Weights of a small model that answers yes/no questions on an image's attributes: encoder activation quick_gelu, cautious_adamw at rate 0.001.
Rows from block 3 of the fusion encoder of a small model that answers yes/no questions on an image's attributes, named by matrix and row number. Rows with one number belong to one neuron. Each number is 500 + 25 x the weight over its row's rms, rounded and kept within 0 to 999. All counts start at 0. Numbers have three digits each.
After each neuron's rows are labels from the 100 texts, of 14976, where the neuron reaches its highest value: "fires on" is the input token at the peak. Only what is clearly more common there than usual is listed. The data: rendered landscapes of hills, water and sky. In brackets: how many of the 100.
# fc1: MLP up (fusion_encoder.blocks.3.mlp.fc1.weight, 768x256), inputs 192-255
# fc2: MLP down (fusion_encoder.blocks.3.mlp.fc2.weight, 256x768, transposed), outputs 192-255

fc1.100:486449506480511494497462514509566517484536504510478512503443508490481503510507486473502478467460491524518511479500476527461436492526534455493460542510476449487493565503500478506442495475514491
fc2.100:501537516493494492501503465472537520478477487472530547494480518542467504488487514476482518505468530509499518530540494497483494525478507489483500520488468486525497491487520527507482534490468512
fires on: "fog" (99)

fc1.181:498500484482526513503483521519492517482500488541513466480514491498473489492512510466472473519499513484495465468517498492494531495543477503495525495504527519488480493520472466491510497544494470
fc2.181:527484488483508538521483499494505536496523538503446509552527527499520504490521508511482484460482480538468502474456498527493457495497537507530534503491510509508464515524513467484491495500520464
fires on: "noon" (100)

fc1.679:499529481498539481513520490477539474517447512543545499480492487511491482522473548470520496510466513495540490540482507499469512509509501475461487484518486507466491546446484459500495479534509515
fc2.679:478517483483557464509549501459520468524497510542497481476512526525508479516455503462526472528466529496518507516510502499541518498506458496422484472503510505459522496496508441472464489518483524
fires on: "green hills" (100)

fc1.176:513482471435480489493522468507468505531481493509458470510498519501531496450541464504509501502532450542530477496488494518512508511515546522517507505518509505538494485536477533490512512484490478
fc2.176:520471503495502477485534517451494511505487479495485516519465497488445524501530493525522538484533490541478515540494473528470515498477513462482471505523480565516461526503542531500514534501491521
fires on: "snowy peaks" (80); "terraced slopes" (18)

fc1.495:545536527520495508508475491535492522490513489509482497455524480533517511479498471485482491510466485528485550479490512480532471483496510543523508471515525496506500477473502491521510505504493490
fc2.495:490516536520525484474508492501475505451501463482516486507473501479468519513489507487502526458514480507445493536484524492459491542474555498479447553526446494480539531475501498523495504486463489
fires on: "clouds" (100)

fc1.543:478509482511494506460502480485497529507494481459517499506471494500466500539473554484524444484482521459498524518512525532458510526498469521533498468485496510490538532497486573515496485507464529
fc2.543:496480486513487490475477486487464498525520462476462500584472535500480482468514497507532468517482531552521520501486498487501468531516493495499468468490529471508461501513469523488469491513493556
fires on: "sun or moon in view" (100)

fc1.465:478477510438508521529479487495488530508486517498520469489518533512480524482478493489490493502464503514476473524478502517478512524519498494517469449486542489454510508534487501500477535495474493
fc2.465:528490512527506505509491526469485504501477517478477516485531519461458542527473508519475505502499527505513471497524474478505533513481493454481517522476516501541464515463514527479482514503493516
fires on: "desert dunes" (47); "snowy peaks" (44); "red mesas" (9)

fc1.112:530519486484492507496496503513521515520521473512502486528503515477504484484481468511504485502527524489509503480484528498524483487503554504521516505544556492487569503481484476534507490479492486
fc2.112:536507538490474492461482503519486484496598507438480489486486525463478499492549502491490494477500480538533527512525513516464472511499506462479520499514493523481518475534459489488514500504525504
fires on: "terraced slopes" (100)

fc1.201:504525494484477558516474440527548494576464518543490537469491542518532488464508461511461470531503484529522525457515519457548499497476498500497550458483475493521482444504507498469473512505520509
fc2.201:529477524503455500456489494499485504520497495517498492524489476491524501485501472476486529487526460483531524495493487496520508516498511478458497481493491478490503498487503528484541481512503465
fires on: "fog" (85)

fc1.14:471488541466513531487528464518507489508451494485537526504520539489453502466498485510500552494530450493505507512493507508478561510497505491492500513481503479506508486458479528471539473507518466
fc2.14:462506540490516541501516488522545472518474498473516512475524544509534461524518496498471522497520445470524485504533517497506504502478530493473512508480440493488550476470519552489546475502491468
fires on: "sun or moon in view" (100)

fc1.441:469527501460535523500484483542525510487489483486511461480527496511483493508538499474501475451492486482495473490509478489491528529530468544470460487518540526523503492504486532458492490513538467
fc2.441:491528489496511529515457505496548564488481504462501555508543532501494494501517482515436481500463489524519464471508502502481494458520511469492512510464535514477497468508494512498461510496515484
fires on: "noon" (100)

fc1.709:492477509452502504532480466489518540480495497499463483528475514534498515510481508519486467465477509523503486521465458516489481490476503505493471526518491479512529510467500462486521482486504499
fc2.709:519510492508510515515537489478537491485479498491489535552470471494497481466515534495522491486455514479466515500442496540550491497486542500524498502461489487504488519536519507517524479529505449
fires on: "clouds" (100)

fc1.551:545499464528475528511475527482486544536501486461523513527505532453459488500485493499522463532478547496459504496525517498498474531519491545513473474472527523519499475550512521523522500502429522
fc2.551:499490493473498487467468501513464510499519436476475477522474518525457510492516490472504479473496519530522511484511468499458461546514518452494494487504505488553450511489509510471468523509511522
fires on: "sun or moon in view" (100)

fc1.412:483504485506492512473470515542494508531508495479539487480495459482481492532503472461527478506478524454496500512512483497510464527517503544497484485507480503508506493532500531503510510503459498
fc2.412:473538523492495506519475475490465548479492494429470502545479511497479493529470520481486503475477505489462486509490491475485488559519550505496461534495513510509479494480503522528455496493464509
fires on: "water" (99)

fc1.342:480502469485477496503460523534513474492533467464505459499469509501516457518517477472530480505492501477470505509502461494530525516539482537475475508529456489475525510536518491506560535456473504
fc2.342:485525542535486510510486515526479511478514493469568498467479482436482486506512498504508551480518520442450480532534512501491492524506524527508474511520461476509570520503502519533511512457489517
fires on: "water" (100)

fc1.288:536509476508527533483512529559533521513514526475551517521488466443510474510514526467486513523542521460501454505496473507508516512488517493510520480522491501482499489463510521507515443487510515
fc2.288:506512479500526469490528540462519515479505510479477491528490493496493485490497507475500513491507471472511459498483469522485511513493510469448486490577517519474467510471520477492497503493490486
fires on: "desert dunes" (100)

fc1.158:494498493475499513495450539500525484510511468532492498494532486531476507519509494536434529505513507525513536472530490496464503469506544512521460510516518472490531509517519506472489482517507493
fc2.158:516543486533476522499494474487492465543494485472496490461489510546483504537494544510521469526483511497506476537498510494455493522499461499466491519536470482536473490492477473493481498494515536
fires on: "red mesas" (52); "snowy peaks" (42)

fc1.90:477510516477527537509475494552510477487507456515513493506490498490520537502530495483488476510530452526528477502497511464508449513514493466464514493491519509514474496518557496452497501526514521
fc2.90:487511523535488509512486521459545492522532490516501496467531548522468486480478482518466509530507488513486491480481514521514494471462506543528495512504455520483527537530508513555475517503519495
fires on: "red mesas" (51); "noon" (32); "sun or moon in view" (13)

fc1.516:503533475470489476493472497528520538494499500479487469503501482544533453489493465457521469498472493478491500517506448471534498534506519541506482500528463516472533495513472507518531511471474462
fc2.516:494518516518495474497512521502495518470526506483574506462489490446500469511507479505495543502521493473447477529506503504498497525519522574517489530533472495510565515525504504527550499470495504
fires on: "clouds" (76); "water" (24)

fc1.188:502524493504486529483464485513522502523520490512519491460472513477532544461507496534490463508504521495525511500507491462521532524497473521475473471438517546527495501520498453466466464493497506
fc2.188:471499482504469483470478527503502481521510500494498510512523525487478459496508472437480471479477475526495488460508487527496466491489487482490509495562472465495491468537491513527484502521528531
fires on: "overcast" (89)

fc1.660:460524548482501523502518460488495487520466482493509508502538545489471485501471508533485527490536462513521526475524512514483558491489497494497512512487510478513534492460515520496537464501526485
fc2.660:438521497503520519496494500481525490481466502472512501473545544500511470533488495484473500486523487461498470525535513493512492495509495465494499486503446505480553476473526526521536490503515478
fires on: "sun or moon in view" (100)

fc1.55:486487498465486486477511515482469529516516462545471454502497493470522520480507441499492488476513483519554481511453475476498497493506490445468461539504491475528509533471485485443519482517523481
fc2.55:509506482508511486482504530495502522513463473476441494519519523474472500494506468521487503488508508511524508498472477483511521484480531464458508508519485537475466509489532480488507504491482492
fires on: "dark volcanic rock" (73); "terraced slopes" (18)

fc1.365:517495495513520469427450495495468483501492532544532494493547516503510517509500506464484500564509489464502501491466448492530491468491477462483519485498502530468506437443472491511524479520483483
fc2.365:485500498479537489469488508515547494524474508496527479495477509516485508506504479519480501525481538509471454462458502544475519489496499568460484555540500497506514507530486486476440477521496477
fires on: "dark volcanic rock" (82); "red mesas" (15)

fc1.718:513561522498503499503460461529493469564504523534500498461532522521537504472509468500507463548499531456499491440498496452553496535513490488513552437467495508472461476536521517477487513497494481
fc2.718:518501534467474511478492475515505483522485504536485488513509535502511514479513490504510498496525485505560529491506509505494506470512467476452494502452486471476502513486502509457493491530528487
fires on: "fog" (86)

fc1.369:510504508532496520479493478533499469497489467519491503503471531479515484454531462477496486466505492526527445470498463538489477483510544528518466530510491455504487486530450498466523459528470459
fc2.369:501459500533484473495493483544546477501504499529475488443478487563518541507544495460463478467493504517483529515503470497523495491483505502481530494515489494507459502518484509487520476496522480
fires on: "sunset" (65); "night" (19); "sun or moon in view" (12)

fc1.754:496502474482529482471491471532537523550473502508495455510542512509534443494511484473489496514503524501528532504498517477495493531505517484491531488447525479506517510519511473454535481516497486
fc2.754:522543480483509508497514501468497546515536503474512472498519465511503478520492483530467527528532511487462460507454501530455506502471508503452521512534541512506485493526486507478464508480503509
fires on: "noon" (100)

fc1.646:537492486475541483486474521566495514466509524508512470497527466502509512485522542451486494466495509506482442477507471511482504514554523517513500469487544534515475512525454486475449520499512463
fc2.646:506542506491511525543466490501533512492498542512487513523544508518552485510513511487442495518457479499499465480527515477487496487537520484507520528467538532492467471503498467480441519484522457
fires on: "noon" (100)

fc1.293:524499481436466516548507489470478488500508502492458492514511520503480463466496476508514482489421479520472528470473513527525490511525484520533486471481559495489490503538494518518468539530461499
fc2.293:467480504473510479494519480443489510448480513473485520501481510522449542532472524501534501468493518532450486542525481536451544524469505480486463479488492535520464532503504529511483528506464512
fires on: "high relief" (48); "snowy peaks" (46)

fc1.51:474502476438512484489523512475472487480522511523454426512495485553476466543497474487539491470500481528519480499505463491504524492532494452444480550564505547492499546508484486501499505503495475
fc2.51:472527482530500535490500538473481533510475483465497512501535526462485496516492466554468500521506512486491526506499468485558576497494489462466512520501459492480496490486538509485517501472540532
fires on: "green hills" (63); "snowy peaks" (26); "dark volcanic rock" (11)

fc1.171:503525536476507517548480540529485548497467510480517522509549537514497499474513516482502496507484505483524522468500514472513493527512563448497476493505519498485515506477476474510498498488475590
fc2.171:465509466550528514507517548479493495489436501533485497494499443479508451481481539483484457508473504513505492538494511477493466466473499504494463504475516543490536550472480411476456478473507527
fires on: "fog" (64); "desert dunes" (21); "snowy peaks" (11)

fc1.571:492513529491489533470444489568532505499518497482477506475472518498521514461502494533470512525498505508521511466516470444531553501500508488519515533508494473552482499495482519452542486491505499
fc2.571:489472485494528465477538528491503479506496471514482502476478478529491561501488456504516507494510527545464522469505471522508511491496480443473542486504495508509429522549505493460512490557500512
fires on: "sunset" (92)

fc1.172:428514486469506488524499449511497496484468510487513518478488504512514479525467542485479492495492496493546528502497486462486494496485514484492447537461523511451487520476550487479482469513449481
fc2.172:487486478525515499475517505482554481470507487496528523537507496505538470485481511493523490490490493492524502547487484546515485522520537465458509510521468539465496514507507501470548482523530486
fires on: "snowy peaks" (56); "night" (35)

fc1.578:480522520530540491504534492471519465511459527544530496486497475530535466542462499463502500529446504466522486523507507511517487511484463524455488473488497506529486505451500456512485506543541520
fc2.578:499521497506592465522546502476511451534509501585506500455479519492522499521473489455536473508478509503525514522521507490482500491512471510415456487485502519466517525488515416481490510529479516
fires on: "green hills" (78); "purple alien crags" (22)

fc1.428:457517525498515550558505442499533520495455508522528501488472519488512486525503491488441481521486513497558495526496484486482523457485496470506490498460490454537504506426486483479511511499525519
fc2.428:475482475463482484496494524483524527473509483468492499534502513525507503519515482475502506487480506519506470495507486564521479496538531452483503515497495536522501516508528511456495524522510493
fires on: "water" (61); "green hills" (39)

fc1.54:464494494489509554456469511504513483498474501544493487477448510546483493476540553467526510498498531547578519518535513463507562471511525487495502477488496470524492502510483493454508445453494494
fc2.54:486504500487445468499477488477513513501514462501495497505480496517499522527493514507534487495497531519496512491494488510516508539505491490464483516532474535521440498503505491472511535509521492
fires on: "sunset" (98)

fc1.623:511478511460473547510485501544493516506487457555473474447493510450446513462494493470479485504506503511547485499512538511503500490512478498460539504490506499422507511470483478462475510505451465
fc2.623:467498454467494501501513520470515495529507503519462484479540519507487501500501470507523538523514524486490489505523437489505524506477510504517494540526446510542529543529541535458517536494491506
fires on: "sunset" (93)

fc1.548:516532468443505502470534483551497517509486467468493520474519549467484515516452501477418486490509476510524433480510491529520501525507520504525490490500560514495477531464524463459487471545456501
fc2.548:495485522517482503513511497515506547514528486472505494524480496481507503476516422503453555482518447503512503504530497489509508519476499507510524588480453497561493479496496489474500481460535465
fires on: "noon" (100)

fc1.582:496512507528495561528523485525502455539502569492518495462533492502496477515499527515481502510493521490548509501495510448492494475491490502495539484503505484473511470487447486496494458487553519
fc2.582:495515497496467502488462491428477554462489506464480539538494448498458541539481537517499502509501473495461480487456468568548519533486463441474439529521470495495509536501511538503491543507486448
fires on: "terraced slopes" (73); "desert dunes" (22)

fc1.673:471471473519502512486502508528545517454474522515549518487495508521496520536503557499506490480554536500527500513530503520502502472507505460504500496481473541511568525473500519483530476534543504
fc2.673:501485548494460509495492504502501511481518476477524508506509509455518484506499467532477527528531481472487499536506514518516513494499490520510458505456487500465572508517487528513518507495503485
fires on: "red mesas" (100)

fc1.558:494508544461495454471489512476509503496501493501476456486504497518491515473498488457496484467440456517486487507469471480473521513492491505537490476484493464449498525542511463488515515443511468
fc2.558:492492483487503490526528495478502547501482522476476530506508521492511509527463506501515505485463486503454458491512496536494510504496526466505523511476471541483486506487517494496451536558506483
fires on: "clouds" (100)

fc1.299:492467477516523498496479511512499544484454546496544515525475511512514476487457546476477447484478482489538434492492490502515444505499553500473502473464508498457508513513508467497487483476456488
fc2.299:500508556508429499509516485462484492531489515471499511503479491493507523478514535518548507503515486470500496505493481500518535516507506505493514558521495498507496497500475528515472473513488517
fires on: "desert dunes" (36); "noon" (36); "red mesas" (28)

fc1.608:462507486502516549459480478495500516524498506520504508470526515591503489506482543486502467486470443534534498489533511531481504485456507449485481559476519477512493511519504498512520476480501521
fc2.608:465497429508479511508517524484496505503530505420502518526482494585500480503507510512468519471516522508480470582474476536485493500516529466540518444533507520505509498511516519493497562491518499
fires on: "sunset" (100)

fc1.332:513508504450487488507498511498467499504495484466500515464528483492571510491506479489486465518473490542527472471481490450511477498490546447508520472464511480480468496483546490506522459472498522
fc2.332:499483481538472531452473520497497444524496512522513544539523502465531506451516515528522515473512493461509524491442491507483479461485509514487498531533496495513455494544502495533523454487518482
fires on: "green hills" (99)

fc1.502:453463523453521537481512457520511482490460495479525485479533500494479483469503486492507568510518472495519503506499508496487569523493522496503506484471486477499513492449474517471521485509507482
fc2.502:461521520496522526494478486508536479501488523464538519491534538504524464537499501537453519501532452457525474526522513493525527501476540500481503529499458507469537462478520550506549479508491469
fires on: "sun or moon in view" (100)

fc1.503:504521544511549490522532492501547460530461530535538524462497498502538473509478516482494520528497493446510503521501522491483515509513484508466502486489482548525483503462547486506480486531513512
fc2.503:524507517490565453517520497527505450543517473550502498446473508505504496502471482456537466515492519506542508498535498491472474504496486499426481452508541497515487516487498439485483541514497529
fires on: "purple alien crags" (100)

fc1.425:496484537497477557498485466511484525497502509575499470514514466500512497487497528507500451497503454508488507503484420506484514510494483538443539511504514520461503518528490514482440499524484456
fc2.425:510479508489532465492521566467491483489476470458553511551496458529491479468500528517500530498488530465512529514496500547442496516508519450513459461516509474523517496532501553534520485537478517
fires on: "purple alien crags" (92)

fc1.487:491534442482499493490454514533537541478485496505499473499508491507522469489508481473518465503468511486460501504510474498522478536497519540520477494506478535501539496489493498508568497459470483
fc2.487:494534526504491485502507502493508493476525494476561506472485495453507471493506487494510543474500495465448477515501502500495471507512538566526501522514457481498573514530491513528521494489491495
fires on: "clouds" (93)

fc1.523:509534515479509527519480494549488548575444515510480524487474495472500491472518481485453485485464493508509466449551509495521470451471527528542492490464528445501464517487501484504472517497501496
fc2.523:489503491471469507486544519539523525470448501476489522517490507480529468540472497453504469507494497473496471497543496527511542513507525500481522472478501509455528480472530525483535499485482482
fires on: "water" (97)

fc1.489:508528466496504502504471501536531536475484494492486469513519477520512496509503502451511472505456504466465479523490456504520466502496511548521469500518494525482564472478495485530555531468466475
fc2.489:517505528520512471504516494500504507475530500493545489488486462445505477495481502509523557469503478474442487514492520498482469522504548572506484535504470502498581525518491493542530500473492486
fires on: "clouds" (100)

fc1.705:496427488478481494527512485511490526485524507528540442506502461522523503469511511502526462493508513450458541529507536467487493481499496523483509458524545499436497491477483496544502516472475477
fc2.705:566513524517475522492497532543463483517548487493501478450464476466525478492520513481502481556507533500542516523514546526480474468485493499479505486547531467463498448477472481522472510488480570
fires on: "terraced slopes" (100)

fc1.226:526503487457538489514513522534475487490508495507482460520505456517515499501511524448484486473457525512480477471477491500510493524547523500504508488525579534503467499533479463492452535513504465
fc2.226:531501467506513517522479509502553529498488522513478518527523518485531493492531495508456484506492481482517492479519492513502494495520534458503529519497519545482466471494512476489454499492536465
fires on: "noon" (100)

fc1.725:484534488532498511454445466521511509508485477537546483519502513503435526476488492483493514522493492489480475499499499462488524478501506475485450479512508551484548494523526489447489520444492476
fc2.725:494473496519509489530521518461471500520503510481485488550476472499529488537533484505495492476420500521462480469484501508506483529493552540460482527528540503421484492477469519509475465546520537
fires on: "clouds" (100)

fc1.105:486470518475482501496466489506498510520510477493469483511505529494496489439507474527505504458446454517480530434512492470556520537535461512509488469502544497480470516530525493504497527505490457
fc2.105:475503477485486481508512477475512526473489527474502471524516505541480489519444525494557468512486548508488490528518542519468515548505449507475471450484522487449520521540487499521478516508468466
fires on: "high relief" (100)

fc1.138:483486460436485507536519491464468535494495480487496507529514489535465510507484484478485459492442462523504482505472497516525472521523471508485477460497532522488496504528484514498463545511456502
fc2.138:518476493490494493517506500447492504489480484475450552485489511497442553481527494489505502472506490537500518533506478527479518500478509441517483479488507529540433500492514542499490513511487544
fires on: "snowy peaks" (99)

fc1.553:530471516490501482478545516519525524482510500512539466500525464467514537506512548485528505470538488462470491526502518539467485502495494527476531418493537551463540507504497496519542498478513495
fc2.553:530501556495437508499503487534471486505548514525517491449498490486536476471512532492519485533516544465505520531531555493495481444509502504503541474478510487501521464496458502483513494499519535
fires on: "red mesas" (100)

fc1.145:458479488499480492504444496519510485459530508491502444497492483530496484525491496481503479467503486458488482534530498478447525528499469494447450541525492481463553548488511480501505521475495498
fc2.145:495538543564481516541504498505457509488519501488509498465476458495495521514531512508497550485518504475450493532506531509482480493483534483477483535506446489488522502487502476543474532476490515
fires on: "water" (100)

fc1.564:536528506501510537470493509556486548538502462480480535532494487431506500504501526517495503506505487492503468465502501476484465501522538569488514504493548481485457505506518491494471520510436520
fc2.564:492501539513493523473492488518459533503465455468499515477462483467471500549541514495455533526530486486445490484490498494475519491487535487517494534483486505547490462490535531517540517485475525
fires on: "dark volcanic rock" (47); "green hills" (33)

fc1.254:490519506515473500527438490508470498498537488500505501491520523500492499498491496476487499530421534522499473505481492500487489433521485486513497501545500461516496489533478484513472507478563536
fc2.254:524507499473481549511469505515474496480548494489502511505515491505509478508483547516494484540462552509541499488515523493492473485538474460518437473525509469484518486487478478485483491494525534
fires on: "desert dunes" (100)

fc1.9:507523517477489548515509489533510501500490511513521495507547470511520482450528530493470509501497518481551515514525494465475485468511507468515524486481509481490529506463443483454491467523550494
fc2.9:499507489500480472511476507456507526461495496478508550514504481500496506533514526502463538494508485499500484538507477519515500483481498449486463547529449562512504529495526507500489498481509481
fires on: "overcast" (98)

fc1.5:476490474509526527482490528536520569502478531480527514488520473466504517496523523471488519525535488444463468538494490477489552496521496506510537496514526510485484497499526511508488452505472504
fc2.5:525486487517507484482511540484507514484521491479479501524486500456465504499512495505469524497519465501506464492499473538524516533531493434493471501534534514486448509489538514473498524498476493
fires on: "desert dunes" (100)

fc1.407:519500509453525489465479508481474474504491512493450457482537496524510527466481480491465451500474509473526500460508500483447508499527502428482470502514493520464503517491490454465464493502530498
fc2.407:485484492497515491481495534503511520484522507445485517517500507442510490507518502515515507490487515492465513525514514551518536545502475529473496511473470491498496496555559478509542498464456501
fires on: "green hills" (64); "purple alien crags" (22)

fc1.174:470493515466495491489444486512497483488494483525517449524480508544493485540481506428498482493507490552513534474488490498492506490518466441459475513472513501475545518489449522499509466498524511
fc2.174:459513515445506502572474534477518554489475523507488498524509524470491499559498495560463489511491524479469492466452482444537539491482473526481467505512519504481484502515563515520512510457512504
fires on: "purple alien crags" (57); "dark volcanic rock" (21); "snowy peaks" (11)

fc1.67:464458527487495491546476490508531501490531519498504457529467500545482487473476465481496482471469485497515472513538472519460480538485481480479457531510474455466519541464505470497479523448495479
fc2.67:503505523502482494534467488467545530476493488498496530513520501506474486532491519474478517480496492516517504503518453525483469497484510507517507545519467516570506488456508495506523494484488523
fires on: "fog" (100)

fc1.73:484521531465502517453480499512532516477490542497496500473510464527500526518479490497478506487490512489569466525447517436501563479511459522448504475449521464446516477460487464497548467491521490
fc2.73:493491513464473482477494488425469509477493546487447511534509493489511509503501557521458516493484478517496487514490497509548506475477490482506488556508482489523513532503473477506508511532530508
fires on: "purple alien crags" (100)

fc1.736:487469532516512522425465460482505479537492528503509546500522495511441517500498496500507512490481450477514495515529529469480483494513513511468498484487553482518509485530489540473528480496526507
fc2.736:451496506504496513530492518495504493501515529495503496462519520561519488503501484487503511519504511477517461529513497455510502461510495485444511516537472505483527475508525507553508494528513486
fires on: "sun or moon in view" (100)

fc1.166:497491480516481515492468525540532547477484504508536525503449515491457524471478475461499457479495540471480465519514438490449469485486515479506513500520508476470501546469491466502503496484501539
fc2.166:512493484545509502497504519468510513482544509504480474504479496517469520501498511520511516483504482512500509526536497493472485501478515440480492516491485521474510522482507458510468548491494519
fires on: "fog" (66); "water" (34)

fc1.562:508495488512523499520519519496516481502455492525555513450474478561466473491458512469493487490459543495495503528511489520506484497515538492497484441497508521465483509492446490515502476522475515
fc2.562:490464477455495525487515502487514491482495506469493509499544518514473506463473471461489463497508510519519477490528488531505522505505467462488499466512523508493456467500516531482481509495506525
fires on: "snowy peaks" (100)

fc1.544:515490514482486475475487517514532528513489489509484468552519524499464505464477484466459504489502532472524501493514471431489459521498498494530472467432565498516500531485496508470467479523537477
fc2.544:506555497529522534530483514468525508495479523460475519493542500514528473511526459506467524523472469492523451443461512523469483482507562546516492538553495467496468455532504506535453493495492475
fires on: "noon" (100)

fc1.750:540499471521477533514504511463492505540511476479532492523526518469475477524472486507523435515470534487477523477488513521484463544516500536508479470440513521513532503537518550526483515501459527
fc2.750:479477515451480477462473484476472514486515443457486493547462521541467519483505483497509484487488502560512510500527498498485493554496523461493479488491487510580445505490493538473492516505477528
fires on: "sun or moon in view" (100)

fc1.704:529541480509555484482485503495520458483525427486469490467449515514487563525548512512443485503512515542515503498512467476517503493491535503508477497502490508532470516510499460492486515515487509
fc2.704:500548524485514511550489453499488468483519531513513527457538490524507493530481545484497475550462558510519495519518521490504485469516473472512481495525480463512510486472459473485458486517528541
fires on: "snowy peaks" (100)

fc1.395:541476505468474518554507487561481490511522514504521437521499495533529497472517515477540486527519517481503547522492530458479496494482500539473472464536514468436466497541484487536480516481497511
fc2.395:566492507504515499497487545529490478503565486495481486467465511507512468480527485477510494524503544520545541518521515502501489495507516448516490485532526490464498489500504462494486525516496535
fires on: "terraced slopes" (100)

fc1.87:530469514511511467467528538547499492529506502522523494456522468454517504490505547508526504480541494457462461506535501517481470491529503531483528452476527546517529508506490518480533512492499464
fc2.87:524514569495465528498486476541472491501515531525526504463529504498505481478492517485515508518524560464517515497558544500506495460493492486505510460458505468492532479486456494476505502490511521
fires on: "red mesas" (100)

fc1.499:493546481480494538466474465548533519537486516507518460514467526497495484532516522499522574506464467531505496481524489499464469507503505479489522481494501489443494536491479468504505513513482492
fc2.499:494503493470522483543454489458494481498521528483462474482484502501528490473494489490512518517466515507493533493574508483489496545504449508510548507475502502471479524538496486471523504505459526
fires on: "purple alien crags" (44); "noon" (38); "overcast" (16)

fc1.743:498550503497543507522518491476505451562507526539477506491506485550544500490498466461509444532454529508508503491501498499533492503525461494472527473513506508508499465493515468513470491509492496
fc2.743:526516501508557496494549501488520449537488488573495510499525521501521501487501493468508475521508513488556509499484521488510499493517503505424478491484504474464497493477507450450480504529486492
fires on: "green hills" (64); "purple alien crags" (36)

fc1.609:486473518434468496585527482477503535503481484502482521524525520521473480507468484502502459514445465497498526523474492507506483515501499503496469463491518507473540505516494525506477534509483508
fc2.609:517479528481459495508492479473467495491505500466449534516488507491465531485524487513535503471491534540439528503492488521497510519502526489511502500469511519543449504529481546498497518485468520
fires on: "snowy peaks" (97)

fc1.368:514523507509543518505504475470502488502528490495442447460462486507510521483524481529431518560520466510548493533467516475494459464500511475491493534529504506519497477512460436452455477513525500
fc2.368:526507504518492461533545489480454479473528509527510502486495451520472492518458548481520477545485541545473477526478509552465471494491476494487454475532454494499521547468461479500467512526485498
fires on: "snowy peaks" (100)

fc1.65:549562485509530492506471449544494530492509514483465504491530455504487510501503487476498512483476477494473490482478495492511473508470535523532529498500524516507534442464497487492529495503506485
fc2.65:500517545544528485495504482518488504480506477482512475496482486498462527528483528473508513445509485519440491522508505475447477520468536499486450540496475500512538516474505462545502508475458496
fires on: "clouds" (100)